Rows from block 4 of the encoder of a small segmentation model, named by matrix and row number. Rows with one number belong to one neuron. Each number is 128 + 24 x the weight over its row's rms, rounded and kept within 0 to 255. All counts start at 0. Numbers have three digits each.
After each neuron's rows are labels from the 100 images, of 14976, where the neuron reaches its highest value: "strongest on" is what is common among them. Only what is clearly more common there than usual is listed. The data: larger renderings of crowded toy scenes. In brackets: how many of the 100.
# fc1: MLP up (encoder.blocks.4.mlp.fc1.weight, 128x64), inputs 0-63
# fc2: MLP down (encoder.blocks.4.mlp.fc2.weight, 64x128, transposed), outputs 0-63

fc1.85:138119156098139104109113105093107126150175134146156104135128103124157084148172125124136122079124104118137175140124128125136085144123136093174152093093102160159142116117132131143157126079147135
fc2.85:122106117097111197137141173132165113117122165137141121145138133118066109118107159099118138127129167127114123148130148103152139091128131128133148152135080125107122076093152148140116084116155116
strongest on: green object (66)

fc1.26:105142131155111168146162143138092106150145111139147135178133123104122100146151102125140080098126101153113158123086131164116115191121139118132130129082136138147110092173132094123133159122101119
fc2.26:134150113120170166147141115135150144168142117088104132124130175184088078134113141095126105139111111142155175139151144100120113123124102136117118136129099144174128141136137098066111124128112132
strongest on: purple object (61); its colour: purple (27)

fc1.116:094131088141104160134125176121147130143085123131107170117153121133105157137109145137122124165154116155150118149150134137102168108112110156117103141170131088093123126087146158130075128163097110
fc2.116:163104153110157125185142136140122121118180120152137147141138121130117091097124163079129148117126129128112145124161125164162148068138116147105133121115081181097127119099132156106107121104130134
strongest on: purple object (74); its colour: purple (26)

fc1.72:067157125136157100093137173112156163147098132139106107122111128163137134147114146140145131112137125122144127067133169163137164126121137124156171136126091114134166107118124114083142093101113135
fc2.72:124145132119136113140189125100097136072134102140128125142124110159129161126116130122121143142167137100137156082105134158167111131169101138114129161107150125085138106170174122110126101080120125
strongest on: white object (67); its colour: white (26)

fc1.46:141119129162159107126114139117126180138158171182152104106148105095122181117125130133115166174144114126124126132147158097144119130137117114067146089089146136142160138106125129095116117115151126
fc2.46:091151154128126142140150108161126136141136087079129178127170186081135122127092128155115131114119130130115141108091119095131110138147137118094118134101110068100138107140143139126102138175125147
strongest on: purple object (76); its colour: purple (33)

fc1.54:129150094109100124085058124150165136096134126145118126100125102154159116147129099126113121145143152152145141138150195097140117115122133152101114189165125136140118167117130119169116110125122128
fc2.54:167160119107141132091123142088135111150177113120143108137122162185121088119088131130113137115111146125104146183130118111099088126138104140149120111148103156143117145136177144100127096160094133
strongest on: blue object (60)

fc1.19:159129141128125111121070108078141116158155123143147140128131084139108110138118088114107105121192107136109153103132129095150103148126141149159139150145122134161170123095153170161134105140120094
fc2.19:102068131111124122131140124077118103117132167203128117152093128155082142099108154096136187135122098125139146141172127119148140097157118134129133120121098130122118111117150141136136103098132136
strongest on: teal object (71); its colour: teal (26)

fc1.35:136117155117133097083137124142123105111122120126091177136135119173141069139149093133154117106104109161131177125105120155137075149132163101170142110120137120128116124103113152168125104106107154
fc2.35:143091113118155164125122131137172099132166108111121135165135140132122115098107152121157164105103127131115140150131094141165110133136122074134148059108088179113111151096145156115133140120128148
strongest on: green object (66); its colour: green (27)

fc1.41:141149117159113119123157144140121142122146117124120127093161153144050122130162123088109135105143148124103155174110159134086156136124108117142135126102109162149114089081132123121127144147154072
fc2.41:148119109150114127116133116121139169149159129149118130154154146148112157135128094150119125146130124124165132107151111177107100116130140058140110090142175124133092151098064137132138073119137131
strongest on: blue object (63)

fc1.5:127129114141150122139140120122120109099127177106096119119065115166093131113129118134159157095104120132139180136153173136101181108104137137118140144144115140114111126092122132144100155117136194
fc2.5:137154151117080119094122110159095136159134125113111109124149100123127141151109107128146065121140139092106123164118128144122145155151111132184117142152166131196105143129120156093140094105135135
strongest on: teal object (62)

fc1.68:144120099141150106108116140133135119151150145147132088123080116123171141122140097165116170142139138071134124181154150089138129123156095086102126115097103141156151141149156121087112099123106125
fc2.68:100143095118169108132134136145158167132114131121116137191150146125109114122109148134158138091116185124081141092107097168162128154122113163102110102104104140109151145100139143117124158155141133
strongest on: blue object (59)

fc1.86:132114121104124117093156120160111155117099119118113133106127106156183095147143091163127103114137137136139167088142119188145079112138167078130129130141127130135128111117131118142156097129127068
fc2.86:135121139122177127087098147127157085113122114164114138161116163140083101075152140121167133111126104140110120139077124108136097145142150132151165100133110138149127154099136074120128146096134141
strongest on: green object (58)

fc1.67:104078132182145141129116122131092138142124146160123094175134147189115145144142098127097116153129142138121081125156147122115144138133128137071097130127146155155097108115115140098098162109106117
fc2.67:112097106076147130149147089145121145080117127127123201114132157122155148108137135141110130126143118130104099110142099169118134154107122145175152092104142122102138100111102141174115132152161115
strongest on: purple object (69); light from behind the camera (53); its colour: purple (31)